A small contrastive image-text model, trained from scratch: encoder layers 10.
Rows from block 7 of the image encoder of a small contrastive image-text model, named by matrix and row number. Rows with one number within an expert belong to one neuron, the router's apart. Each number is 128 + 32 x the weight over its row's rms, rounded and kept within 0 to 255. All counts start at 0. Numbers have three digits each.
Before each expert's rows are labels from the 100 images, of 14848, where the router gives the expert most weight on average: "responds to" is what is common among them; "peak at" is the part of the image that holds the peak. Only what is clearly more common there than usual is listed. The data: numbers of one to four digits printed on busy colour backdrops. In brackets: how many of the 100, against the usual share in percent.
# router: router (encoder.blocks.7.mlp.router.weight, 8x128, trained with AdamW), inputs 96-127
# up: expert up (encoder.blocks.7.mlp.up, 8x64x128), inputs 96-127
# down: expert down (encoder.blocks.7.mlp.down, 8x128x64, transposed), outputs 96-127

# expert 7
responds to: length: three (56 vs 25.1); the digit 6 (52 vs 22.9); last digit: 6 (40 vs 10.1); last digit: 5 (32 vs 10)
peak at: centre (62 vs 11.1); middle right (34 vs 11.1)
router.7:153079112114112156174070062174074115095145102124147117127087136129081176099096123148164075110122
up.0:150128123165147134195141112195139149164060158103122090083164107121115162135107109172111102176114
down.0:146141102153134142125129169113123114175130095113150160099183128193138070087090142084135110140094
up.1:127097068170160136200077179168073119139202123143102124086147129108141174125077166136153123143102
down.1:071134151063117155113156112110131157107068094071156173057116151078102141121106137134105119144086
up.2:101194080143098137122146152166157138055108175112134117079111134113149135169118092136242146151173
down.2:162059111193084107145096139085140128165145121051124111152144134086118169121159140130072210077118
up.3:131152161087119111116103142148115090143038155104210141182180091108071117074145165100148150159126
down.3:151132072146163149139115133112146132163140081102073129104085141129158111188112125149085137177170
up.4:138086162175143124140113139087149095171160158210125075103133147126092167138142175097114094081057
down.4:153153092073098082121128149157204185125136089047147131167105111097119146129105095145138113126114
up.5:095156145117167126088157169100123195171149104222163110176111105125166095141129144129086154148113
down.5:114138093136186058111153121104167143112148128169163105146174110120200099102172160098080152149113
up.6:106145146196097164141065182157086140163150087182132111122137163120202107080154116129100055090157
down.6:152175142050143111127136113169116136137140181104123143097072158127059152104140056142140147143088
up.7:136121087163148159102125109105081128077068111118091125141148164155103171053127154090157116160078
down.7:064118100126161070213149152186088124115161104160133151055143132117176103143155109180125138162169
up.8:103086091130073162217130106151123184129088124116113145099142113178092102083113135094174057153140
down.8:194142153125144147105107112160147137142122092146204147115150144141120143154093119132078144167138
up.9:177114098154107101154138125091138166149129134121125136155098130142137152125113089135138130153112
down.9:167130127127114203093116059172125153149130117117100100171191121156098121168116130140119148120151
up.10:171114149113165181068174117119172083105109176135159126152152133129140071132088140122119166153187
down.10:174127136106161108130167093109151066126129131144148148084123109177166108116113112166117109150142
up.11:122140179171106124119093122114184101154185192128160104141176097046145133142139169131168136120114
down.11:158090132149093137162149124148109084169115063153106120076131222135142140165146151180180105091139
up.12:132076113146077096173121061155162149091116175160118148116148062132133129120109144159157100120091
down.12:157133114140122211120110155098100064113156106090108094103149160127137142142121090114149106153152
up.13:177147137141125102063126091135069151128100104119078099151094156130130147124080159158165106216054
down.13:121106130144135129087115129169129107129098129104163089096158114146116122116137163126109093132137
up.14:102119158164162092079161108180158163158162125161119100088142117131150092094172135138126141099146
down.14:139143178128080146139112130035152112080122166091067140207183116136121095124090137131156147099141
up.15:103193137080162139131094080174115135117100121131078123150097133110150135094119125172134137171157
down.15:110096117153145155115106196115134141173101127080159073152102113116088134125119178104108132113064
up.16:106089140123162139176140055124117161157140154167138147111189197138094162119066140110147182141155
down.16:143185163148123130087185118121097134152112132218143121151093122140175141101160131174121090097072
up.17:169148117106142145134118134148147188157142136154087072126121135142108116137135126139096125075142
down.17:119144141128105154164101122133152107139054110062130154119122150111118081138150151142081126074164
up.18:135162125142175143133116156129095111101106124175138196142114138095157093171159150141061108150106
down.18:105142163132169152134144154144096192183081078115184172049171153156172161098098112087085152127112

# expert 6
responds to: length: one (92 vs 24.5); on a plate (75 vs 40.2); grey ink (43 vs 8.1)
peak at: centre (56 vs 11.1); middle right (32 vs 11.1)
router.6:165169139099111128108104091175107078111077123195140111129071114070101053150151159136109094097130
up.0:114096087126155125161168110172162156135142094165136098128158094152090162092134101053183113127171
down.0:116077198104081137148086119121126152095173151051082082174102136112139103159163115170101143064112
up.1:108144026154151123130140099133079126160128148095090125118158158121088138128128106129139156103116
down.1:112067157074076135156118195183119155114089097159044161099115136112140110123064133174151062073080
up.2:085171098106189127124112145152119124095115127170229092067126131109155119105100184102180197076170
down.2:106176101095114148181049151127126162128102117127107161113088125108123109096133170151114108160166
up.3:151126114192176127165091116109110133155094138139119108099123159116176093151094155117114134157092
down.3:081113188102170155131141122101195090082136151068184113155175130127132158112056068137094169080112
up.4:185149112115099186176095120128060106168124124133166101133127123108109138144086110085168159139166
down.4:107168113150210149122166170143139124090160140100118089132131128076100187146121168097106130137104
up.5:125069139108139152118114177111164122153111079115112164144150143077111125167143108123101137124115
down.5:089061154117092118127150148085121108145072168097090146117107127086134152129120124114103143124151
up.6:097121167077128134130177153144084207132132166120092178085152061102181088083139146127117121110099
down.6:134065112128163162143141093071119142055135080147181102153137133164088157120130049168167135138199
up.7:170073165123160147139122154148142147158110099120142103143125157099141131105103083056086080161102
down.7:132067130165132209158136151107114125083137067045086107144152167094101145088076126122124099154129
up.8:065155130128134126108111126146157156102144111135111210057089128157104121104192123101111101140108
down.8:202159058182122174150102123099088134121049106127125178173110147157110137131098117180131116160096
up.9:096105120179113129167143130129141063155141132070093088157087109100075124117108146112154111111149
down.9:140119176121151144073194141109156119116128174157112195106155118135116099091171148134075074138137
up.10:147132053164163137127124113199146144139113104069084080162144139130126146076108080126147117119112
down.10:121106107132143120141138151132162094147139099107126105094093125138092146167204066094109129140183
up.11:157201145123152146095139108078102096157055082168146090080149117107170125148134183133106086117114
down.11:129153151139119134148126131151177154089175125053162060126103118134160111169084112121098174120112
up.12:137094170192157089093125168117108095132166127152120177144131178153139119160122077134168172166105
down.12:180129103077108151121106174138152139113051130102107171103097112085107056151113143105179131125121
up.13:134182152115123191101159144072108165071138145101083176168143088075092127120070138099110117088138
down.13:161098151086075167128084133133065159141185123116100133156139122053112118099121121121134100156108
up.14:069096159097057159071177087145100129110084089163108109166156140151110176095159112149188111138154
down.14:154159135150091173149148163111138063066145147104180136112139131151127110030138081149106145115149
up.15:104080118153112156158156137107175165172125175090151078114119121192179097165193103128086139139145
down.15:098145116112113121108086134109143120076112147128097164121155089145131086089078195133162115127144
up.16:181150137156135166097139101110104154124150135147137136163168104152107128124150112113173163084118
down.16:098126106121128100163142097111124098117147065111116146111126156133180165102159147089122153159083
up.17:177138086160152175124147155152193117144117145079133099160155087160111048071112137150149088105141
down.17:128117147122144091124163083128152101167153130207124137100147090200134080125116134163105131138117
up.18:143123072103136108108121187121177113174149100142109186135116115147115088167068121166100114149081
down.18:127116087188120155119114176153115107154115086126185115135105159152162096123107105142187141112082

# expert 5
responds to: length: one (100 vs 24.5); the digit 5 (64 vs 22.7); first digit: 5 (64 vs 9.9); last digit: 5 (64 vs 10)
peak at: middle right (53 vs 11.1)
router.5:172120076130160114140184139132124118116144093164088129166172155148181156123105164137129115137153
up.0:050126104105103169165173108116124096101110163061136179131123114192153110084160082195119176136123
down.0:151153209135133166158086077099120162173105123159098185136117199194100137120097121145096142123112
up.1:105105158082098136115135115084164087137108187154160159120158113163140135080118097094148105138139
down.1:099066113143201112113145181154167088127060112079058166088176174177165130106160080101157115102150
up.2:158112119124154104113149128161158106135167148136089034142166109136107091133100124087138171120142
down.2:078084094120160128132104150129119188129140113146106140168070104103110115100115140133154075143138
up.3:062130156155110116120126086124125151119171188094119108063112158113103144144147102093142141127092
down.3:126160101094149197124113187121131152125081145139118149095086197115178133158149129151113085166190
up.4:082045136125155136138081097142132191158174120122158168140123120137173142177088150130168094053130
down.4:182107120105122146117126161140093101137127108125106197105055096158097101081120141156117091153109
up.5:089164194122104092161119170176130091088105052128087106135124178152160068149135157120182106146231
down.5:088089102141139161148118127111114111138145117078114113120137193096116078052124113075128155095128
up.6:134108091136120149116132117147168222099133121124108074135223129087123123099102030158140145057181
down.6:149086126140175120159128107137133126096146165138127151148057079135109127134083212149127102123068
up.7:165048121176111149144176119094086128152190111161198140180126139091090163106111177134086078191126
down.7:163147162171125057126138082051076162153199115120160092126163072145129112098089178080117161106100
up.8:195119172124132168093109107173118131066129154160160175101136137128137153125145144119152109091157
down.8:133075154075126107159178083148101147130177120118120124139122116120148150079178066095130148122141
up.9:129089144111104140102047123091125134052139138122119119172109116133118120166114144183177153070088
down.9:113145151107127153101115145076154161112100099132114101074118151137094084133128123126106139078143
up.10:121144124163121100126096117113149166181176039129156091155148115163115150101130098175219158073067
down.10:090184131120127140098109173142158135151125157091067138096151114141193165148180077100163113090180
up.11:114170113092194128079114086132163124151141145097079078088104170148160178096097128193154119177130
down.11:163127139116118167159123149123139125149173152168103161095159133088123126134119095074138127059099
up.12:102158100139147155183164114086093105135098116118132123125117154154093118094085072161119118154180
down.12:104173214124139086168152138122177168150093220097104161122094115146107109153143163129113199119115
up.13:097144101120198051120154100059114153129158120135116160150199151063126104107126183134124138130187
down.13:121114131072160059115128134135143060089097163092156087105140125116144150140111219147122150112137
up.14:126214110138154111129149158097148144135126108096093158215078148141109129156159094066169096096118
down.14:139083124104195151141097080161115149130074107057149103147155171172129109117123114082119135126162
up.15:175083156150141113112135160157168142155131075138143072097228131159093154103119106177159103154137
down.15:219113122121164101064117097160139118158127165118156137099135111142115152169121111108137145173171
up.16:165142155125132118161162101118230125127110151136116168078114166111057183174104142180119088154135
down.16:110138146163159155106149101109172168152157083110091113110092138146066117168102104140144122111083
up.17:103108131118125120177097088194078170158083070106113158113147080136132112081094089115061131125177
down.17:122095111114157107148153112130140097149142137117165118166201179191089071160187092106146120148088
up.18:123158076181135155113099095163144095100133155085163119109126154171127100135126062157103172133177
down.18:104103087122139105182186154128097094121165070172147145113049131133143163158140130122102083107120

# expert 0
responds to: length: four (95 vs 25.2); the digit 8 (49 vs 23.3)
peak at: middle left (51 vs 11.1); centre (49 vs 11.1)
router.0:159141127059117115109121121145208143163140102114148178160111117119099163176113120154154113180153
up.0:122137154147152141198105124156112142133148055116123116092108078089122129183164157160135097075111
down.0:116147100109112117099127148101141074154077164135146126120168186144142141058115101148170180111132
up.1:128110117183166132129124092086144135078104147044100057142150137191174114101144175132117029163065
down.1:153114163112116117088100114138106169136077119085092136099144111177116112175149139126099131137110
up.2:117096092097103124125085160158149152080124167124063160059106153167136086102078141125094115083169
down.2:155115145156135109112194054194091098163159113172204149115121129132112142098127085112126153147086
up.3:162144096060164173089127106082071091074130156118127132108124149134112103184095101145177141128072
down.3:099109092157202133133120183128199152100146103129096139127123160159101149108074166128149122175149
up.4:081086110085107104143144126103090106099083160083123145129158104109117141154092125099187140174172
down.4:159172140158176112131146114168145120194105064146193080061177107174079173136090104070133099094087
up.5:122163170174168059107162149083103115084118125118172072097110127143112115169136147139163145107118
down.5:109160121113126117106125203134093161137130083180079158104227106150172083148145133102176152165125
up.6:091123147116082117113205085119140085160147165103086116118097113191116133100111076082136141057144
down.6:118171055103127165099080151101145152112110120124111160091169105122121107076119072112096025130107
up.7:138074103116106143196038164108106146122190096144136135128131128116119134120095212126108092127101
down.7:050201117168139131068125160109113116164139140141115129074161149156105110112127144118148072099095
up.8:146136079099102080150181099162145096110119127110054170089155089147134150218093095109146108116150
down.8:097156109130130096142077136074153143101158183171148078124112102140073133017099157123083150125100
up.9:080128156127161089123140090118108147187131107157148089125142121179141133166175099137149085189112
down.9:170080125160119128145132117184090069078148147106157131115197150135106152099085156157135152090154
up.10:137078138152145106124134146120123124149186070156214087139103165128194087026100081113141203096124
down.10:137140121113104104129144143141177148139131095189152102093226065112101108162172101110115081149155
up.11:095107132167184081083127132126144101185139144170123103197106101159073125135075092164120104150092
down.11:146119106110132130142138191097148140116128097070142133116116115136162104114133123113153162193185
up.12:129145094166139127099092058126113128088083094126137175139126136171162114156144164155149161125176
down.12:130143125141093144136144210115145067134086185120107141167148142170103097070129137095099165140103
up.13:134112118093162133089139170138141075131080070138104181117137136135153124087100187140160090119166
down.13:086149078102130098079119177103121179165136167188101136146086123121188127103102117159089146143116
up.14:115097121105098178088135120105112192068111104122089160176111113043117086197137130196125118149135
down.14:073092162171168144133091095159091147125153191141156103163133078124157138145210162116146086115155
up.15:121096071196149087145084149205171162137146147093112127093113137102163163100102056081169151125136
down.15:131093108150123134154124132119090085125158179062089128101149182139122158123092097135118112172124
up.16:143136144098157122164189135100085130099073097137201167108192099114148104099126134139130064061139
down.16:129168112134135163090114102107083191123154103126077140177072152139146110137109098138117133164099
up.17:127130111124138154068091104124167181132084113103089131130088143137156121145183121130098101126084
down.17:168094096147121147129131094097175139102050130140174129130070115078172142129138122124153119135133
up.18:138164159095156162116090157167132072203155200146118131141150116112119075115112091114119165088125
down.18:115105142097145125111110082161159148162148149142167129104191161100163119156134096065139145143156